config.yaml
model: "image embedding model"
dataset: "abstract colour fields from 500 small random pattern networks"
train_examples: 50862
image_size: 64
crop_scale_min: 1
horizontal_flip: false
translate: 0.06
cutout: 0.4
targets: ["generator"]
num_classes: 500
embedding_dim: 64
arch: "vgg"
norm: "groupnorm"
activation: "silu"
weight_standardization: false
depths: [4, 9, 4]
kernel_size: 3
stem: "deep"
widths: [80, 160, 320]
downsampling: "stride"
am_softmax_margin: 0.1
am_softmax_scale: 16
init: "xavier_uniform"
optimizer: "muon"
muon_scale: "match_rms_adamw"
lr: 0.0024
momentum: 0.98
nesterov: true
orthogonalizer: "polar_express"
adamw_lr_other_params: 0.00093
grad_clip: 1.0
steps: 8000
batch_size: 64
epochs: 10.1
lr_schedule: "cosine"
final_lr_fraction: 0.01
warmup_steps: 400
weight_decay: 0.1
adamw_weight_decay_other_params: 0.05
Rows from block 8, named by matrix and row number. Each number is 128 + 24 x the weight over its row's rms, rounded and kept within 0 to 255. All counts start at 0.
# conv: 3x3 conv (model.blocks.8.conv.weight, 160x160x3x3), inputs 36-44, a 3x3 kernel for each
conv.32 [129 122 140 140  94 100 140 132 114 110 153 111 117 168 121 143 114  82  81 171 189 128 144 143 143 137 137 147 155 160 136 108 139 141 110 119 132 169 186 149 121 206 203 133 141 114  63 138 134  52 147 119  89 131 137 152  88  52 111 193 143 110 149 141 133 111 133 169 134 109  96 110 116 202 171 103 126 114 131 122 120]
conv.33 [112 121 136  94 115 126 144 154 136 102 119  93 107 139 124 122 141 117 188 193 123 196 143 115 166 125 128 113 165 154  96 127 127  95 125 140 128 151 134 124 118 129 156 162 173 156 100 126 120 115 153 105 142 175 158  74 177 149 101 134 174 137 170 153 149 101  87 104 130  72  99 106 139 192 118 139 132  87 142  81 105]
conv.34 [136 117 127 118  88 125 168 150 142 167 122  98  83 143 137 148 141 144 136 100 154 135 123 193 155 142 170 123 125 132 150 157 123 146 102 107 192 143 128 119  65 119 163 127 116  99 102 144 157  98 160 172 110 147 121  74 122  95 230 185 130  75 140 154 113 125 141 152 120 121 142 132 146 115 155 141  92 159 122 130 144]
conv.35 [128 151 129  93 110  90 107 123 114 113 114 125 118 109  84 128 111 103 148 109 160 124 121 158 134 105 112 127 154 144 177 137 129 121 114 121 138 157 141 164 146 117 171 122 113 109 108  96 119 134 124 119 133  99 160 130 125 143 122 106 112 101 129 106 121 162 115 109 119  95  98  89 187 139 130 141 135 142 130 121 135]
conv.36 [ 70 166 172 124  97 146 126 173 152 141 114 147 135 155 153  76 130  93 136 107 108 143 148 141 176 138 121 118 109 148 153 138 134 157 131  91 123 104 122 108 134 144  84 106 115 119 138 134 118 135 126 147 112  95 122 124  87 138 158 197 167 109 101  99 180 152 149 195 154 177 131 129 147 123 167 185 136 118 195 170  82]
conv.37 [106 102 142 125 116 141 112 122 141 121 119 102  93 118  98  96 102 109 137 132 145 127 133 141 121 122 140 113 122 139  86 120 126 106 148 156 166 134 137 124  95 147 117  85 123 134 125 136  96 148 129  97 150 125 141 144 181 156 113 103 204 160 158 107 120 141  99 173 179  93 137 145  99 138 167 127 150 163 168 147 147]
conv.38 [138 111 113 161 135 168 101 114 132  89 103 107 152  92  86 117  55 104 117 136 128  95 109 105  95 107 132 133 151 159 150 143 124 139 113 151  99  71 126 137 135 113 106 112 125 153 123 131 130 147 126 145 130 132 109 112 125 131 162 140  89 116  55 145 103 128 125  94 160 119 144 106 161 137 138 137 148 151 130 145 123]
conv.39 [127 126 141 118 127 116 128 160 122  87 127 127  82 111 118 108  85 102 140 168 168 150 153 126 174 139  90 116 151 136 153 170 150 145 130 154 114 157 155  94 104 128 139 132 152 121 130 120 139 132 124 130  89 112 121 147 145 113 104  75 127 129 113 147 143 150 107 156 169 125 131 113 137 154 145 152 154 121 172 129  94]
conv.40 [ 95 100 114  74  77  88 114  89  69 113 126 166 127 156 109 108 141 125 148 139  96 129  99  71 101  87 108 152 143 131 154 152 151 138 143 150 198 118  85 117 101 102 147 141 173 109  79  78  92  75  82 114  90  75 123 100  54  99  72  52 132  88 117 109 139 122 119  97  97 113 100 133 138 149 146 166 118 114 118 117 109]
conv.41 [ 95  97 117 121 110 122 145  97 127 138 100 107 126 123 122  91 109 123 141 131 115 105 101  90 116 100  73 136 108 112 116 122 108 112 117 124 164 116 135 128 117 147 152 168 194 135 138 102  97 117 131 145 134  81 147 152 109 121 116  59 124  94 130 113 141 173 117 180 125  80 158 127  87 102  84  97  92 103 109  82 107]
conv.42 [131 122 149 138 128 123 133 119 129 107 103 102 171 160 138 129 102 142 146 156 174 146 126 160 145 124 134 150 138 123 113 102 139 147 165 154  96 109 115 159 108 107 165 114 101 175 141 115 153 135 170 166 141 118 118 133 148 142 131 151 194 131 171  98  99 106 157  96 140 168 105 131 143 153 152 151 158 130 156 179  72]
conv.43 [106 106 113  81 127  92  86  95 126 134 162 129  77 153 126 175 136 111 120 120 131 111 138 132 128 129 124 111 121 124 116 151 141 154 172 141 151 155 145 138 116 135 118 198 117 128 143 134 164  66 176 107 182 117 118 122 114 114 162 111 136 122 110 155 128 201 121 136 200 102 129 143  82 135 135 124 136 145 120 125 156]
conv.44 [145 143 143 139 154 128 114 147 130 132 164 121 119 129  90 156 130 131 105 115 107 129 119 117 138 112 133 104 110 101  93  89  76 107  91  90  70  90 119 149 125 122 188 146 100 119  83 139 119  63  84 140 101 133 120 133 109 144 134 190 124 120 155 145 137 117 109 103 107 114 124  90 124  85 108 158 116 150 161 110 180]
conv.45 [138 134 110 131 140 138 126 137  99 101 119 107 104 116 156 157 119 135 102  99 144 146 146 161 173 179 142  82 104 119 160 171 115 157 149  93  96 115 133 152 136 146  98 143 116  98 104 133  97 105 117 118 137 153 102 149 193 139 137 208 160  60 128  91 135 155 100 119 152 141 145 127  84  92 124 171  89  86 202 137  90]
conv.46 [131 120  90 154 171 156  95 103 101 126  99 123 109 138 166  89 118 111 137 136 103 157 126 104 164 118 117 115 107  99 129 111  94 158 147 142 108  87  98 114 126 117 130 101 115 102 105 182  93 131 103 119 146 154 185  87 138 174 137  77 156 125 119 145 121 134 112 128 119 118 119 151 152 116  89 128 110 145 159 104 162]
conv.47 [139 139 136 141 179 199 104 104 150  87 117 159  93 118 150 110 156 112 172 123  88 156 149 114 115 138 114 120  90  73 131 119 101 123 103 106 144 167 152 152 134 147 133 141 173 106 104 151 125 144 138 106 141 170 116 145 170 134 143 155 115 111 120 104 166 123 105 145 141 144 106 152 162 134 121 163 133 139 156 152 127]
conv.48 [152 147 149 109 124 121 128 128 144 131 150 147  98 152 140  85 118 100 162 146  99 154 139  94 118 106  77 134 156  94 148 132  95 155 106  70 159 147 178 142 102 130  98 120 138 112 101 112 132  96 152  96  73  94 112 112 102 116 100 121 158 119  78 140 159 214 154 172 197 134 148 180  99  97 106  95  73  88 114  76  77]
conv.49 [138 157 110 142 113 130 148 118 108 172 172 114 115 104 119 106 137 162 151 119 134 159 127 159 158 181 180  91  90 127 101 117 146 145 159 168 125 122  99 127 120 119  76  84 145 104 184 152  94 137 122 109 150 108 112 122  80 153 162 122  94  95 118 172 120 138 184 108 126 137 112 142  86 106 101 114 162 140 110 181 124]
conv.50 [112 114 106 101 121  98 111 123 120 127 150 170 101 121 146 104  78 110  97 104 128  98 115 141 116 113 136 138 131 127 136 150 137 129 149 152 144 182 175  99 151 145 102 128 128 133 138 114 128 140 121 122 125 158 149 170 137 136 218 150 128 151 147  89 108 175  48  71 160  84  72 141 118 121 127 130 130 145 120 129 161]
conv.51 [125  83  80  96 143 155 148  97 124 125 165  75 126 126 129 167 162 119 115 104 135 117 135 121 135 162 117 133 130 147 127 153 117 123 132 100 144 140 151 121  94  84 131 192  89 121 119 140  87 158 107  86 135  93  77  69 170 155 123  88 162 161 168  97 132 140 107 162 118 131 160  89 145 130 142 159 119  95 121 120 103]
conv.52 [ 90 100 125  81 114 112 115 142 118 108  75 126 102 104 106 131 133  98 150 109 144 140 118 162 158 153 149 119 129 139 119 123 149 164 173 137 116  96 110 123 124 157 144 106 123 100 117 106  98 122 110 115 149  96 104 162 166 124 174 142 142 166  42  95  95 142  93  90 129 117  56  82 109 116 110 141 163 135 146 138  95]
conv.53 [123 122 117 110 119 120 110 148 114 136 121 157  83  80 154  98 148 129 131 117 102 107 119 114 126 145 118 120 105 133 116 133 139 125 155  89 125 181 123 108  94  88  92 133 168 111 128 100  87 131  86 158 149 134 144  69 128 115 124 178 127 190 103 103 120 144 100 108 191 110 117 131 140 107 120 132 133 113 139 117 118]
conv.54 [ 98 100 114 124 125 115 147 161 144 119 126 128 117 103 159 146 135 161 141 139 137 124 140 131 125 152 167 122 116 136 137 145 129 141 149 134 129 133 135  99 107 130 107 164 151  92  65 108 126 130 118 103 155 165 141  96  84 120  75 110  85  86 133 128 143 130  95 117 118 113 135 141 142 160 161 113 127 122 113 101 115]
conv.55 [126 132 133 112 134 139 127 104 135 140 146 149 138 109 101 122 145 112  96 126 111 114 156 119 117 160 131 135 160 164 129 142 147 136 125 118 144 173 164 157 147 100 133 152 147 112 161 102 130 153  97 121 112 135 105 146 121  98 153 146 107 119 130 113 236 137 111 180 130 105 102 106 127 172 164 122 133 155 123 132 118]
conv.56 [109 119 127  98 109 122 135 153 117  96 117 146 128  98 153 127 174 126  95 123 135 102  94 162  97  83 146 114 111 120 126 138 158  94 120 171 111 174 188 119 144 123  98 158 155 124  77  95 112 115  97 117  96 149  93 158 115 117 141 158 141 185 137 105 144 144 161  98 153 217 146 125 133 131 145 113 130 108  75 105 108]
conv.57 [145 121 128 134 121 124 112 109 123 120 127 164  81 109 155  77 110 134 103 145 147 117 159 133 119 118 123 130 114 120 135 146 139 140 139 124 133 139 161 104  69  97  76  94 136  95  79 110 143  87 121 183 114 133 118 134 133 182 136 101 160 122  94 143 128 170 156 117 140 129 114 140 116 204 140 122 222 106 123 143 124]
conv.58 [124 144 128 129 121 121 119  98 124 169 136 126 186 108 115 108  75  96 164 173 158 112 112 150 114 117 157 141 126 106 113 103 133 137 120 110 118 130 133 137 131 111  93  92 100  89  88  99  92 105 121 126 137 122 122 158  86 107  91 128 120 167 194 145 126 112 132 101 133 160  97 126 145 133 137 120 109 128  94 109 110]
conv.59 [156 160 133 154 156 116 103 108 128 114 127 119 155 137 137 147 106 116 124 148 143 112 146 128 120 151 138 160 138 146 161 127 128 171 128 131  81  96 125 121 141 162  69 109 130 126 100  97 115  86  92 110 104 106 131 172 165 149 114 130  60  73 120 127 131  85 116 133 120  88  81 104  95 113 141 104 132 161  98 128 162]
conv.60 [176 136 133 103 137 156  86 121 135 129 136 119 127 151 183 109 113 150 139 131 148 109 126 132  96 116 105 107 113 165 122 113 140 104  97 100  90 120 122 121 110 140 119 105 121  89 112 118 107 124 111 159  96 142 139 118 134 113 138 161 103 140 100 147 127  97 133 132 157 174 167 184 136 151 130 111 130 127 108 104 122]
conv.61 [146 128 114 132 127 139 127 136 127 135 141 115 122 102 114 131 100 124 106 174 175 132 173 209 114 130 141 115 145 143 119 113 132  91  91 138  85 115 133 127 131 140 131 132 105 110  96 157 139 121  93 132 136  94 139 207 184 141 204 173 110 131 135  95  31  92 113  55 109 116 106  92 131 151 159 107 137 171 109 123 121]
conv.62 [115 154 130 128 122 111 148 126 110 102 106 118 107 118 130  71 143 130 150 150 122 131 140 135 145 150 137 140 174 148 139 147 131 146 112 131 139 131 136  80 134 118  91  96 118 153 104 123 141  89 104 110  70 161  89 138  95 139 130 120 130 183 119 136 145  93 150 100 131 112 114 161 167 129 110 193 160 164 146 130 149]
conv.63 [118 171 188 121 148 125 126 143 130 106 128 115 168 234  98 138  68 141 162 177 121 185 164 101 172 105  81 144 231 139 142 169 109 117 112 145 111 130  83 132 226 206  92 144  71 135 193  89 129 146 160 119 143  80 130 109 175 152 111  99 165 136 151 107 105  99 128 137 106 137 167 123 181 128 107 183 101 113 160 118  76]
conv.64 [165 163 162 140 148 140 180 124 148  77 128 116 109 126 124 139 113 138 148 149 139 142 136 126 136 118 132 129 110 128 160 114 125 132 128 163  88 112 146  65 124 102 130 153  79 112 151 199  92 124 178 136 138 120 123 112 157 127 103  98 125 116 144 114 109 159 131 106 128 147 108 100 149 125 135 182 115 147 125 109 101]
conv.65 [131 130 152 108 137 129 117 164 149 105 128 118 105 131 146 117  80 168 119 116 153  99 110 148 127 123 131 119 129 117 120 108  96 137 133 131 168 148 165 163 135 162 126  86 118 149 121 173 177 130 124 143 163 108 121 167 179 139 121 143 145 161 107 148 111 132 177 163 134 109 148  85 110 142 123  97 208 214 108 167 168]
conv.66 [142 148 167 128 135 117 138 136 163 148 122 142 138 135 146  78  93 139 152 122 118 130 129 112 109 116 101 155 105 121 142 111 119 106  86 104 195 136 128 144 111 159 126  80 106 171 132  88 124 106 155 164 127 114 159 106 128 114 143 177 158 143 151 136 147 130 132 157 125 134 132 134 119 141 126  99 159 175 118 187 173]
conv.67 [ 93 121 143 115 115 152  97 129  98  99 167 152 125 175 166 125 177 145 118 150 167 118 160 183 129 161 151 131 146 111 134 153 135 134 144 116 135 137 161 132 142 138 120 130 188 149 135 201 120 129 167 128 142 133  85 152  91 122 130  48 128 119 109 100  98  88 124 104 120 139 102 158 115 138 151 105 141 167 103 107 127]
conv.68 [101 115 154 120 154 171 163 158 176  86  93  86  75 110 117 105 162 177 119 136 123  93 142 102 102 147 117  88 101  93 138 157 128 123 117 115 144  97 125 153 136 109 153  75  88 124 132 121 158 179 132 136 154 128  45  81 129 120 153 144 108 141  85 100 126 137  96 201 154 145 186 154 105 120 116  93 112 103 111  98  91]
conv.69 [ 97 110  97 105 110 101  93 113 110 135 104 113 138  76  74 161 134 122 117 141 155 114 155 186 128 138 182 113 108 128 100  95 136 118 119 127  65 103 102  99 101  86 180 184 118  75  91 121  92 161 131  65 124 172 139  93  45 150 102  89  91 138 106 130  99 115 166 100 116 230 121 119  78  93  88  49 112 123  89 123 149]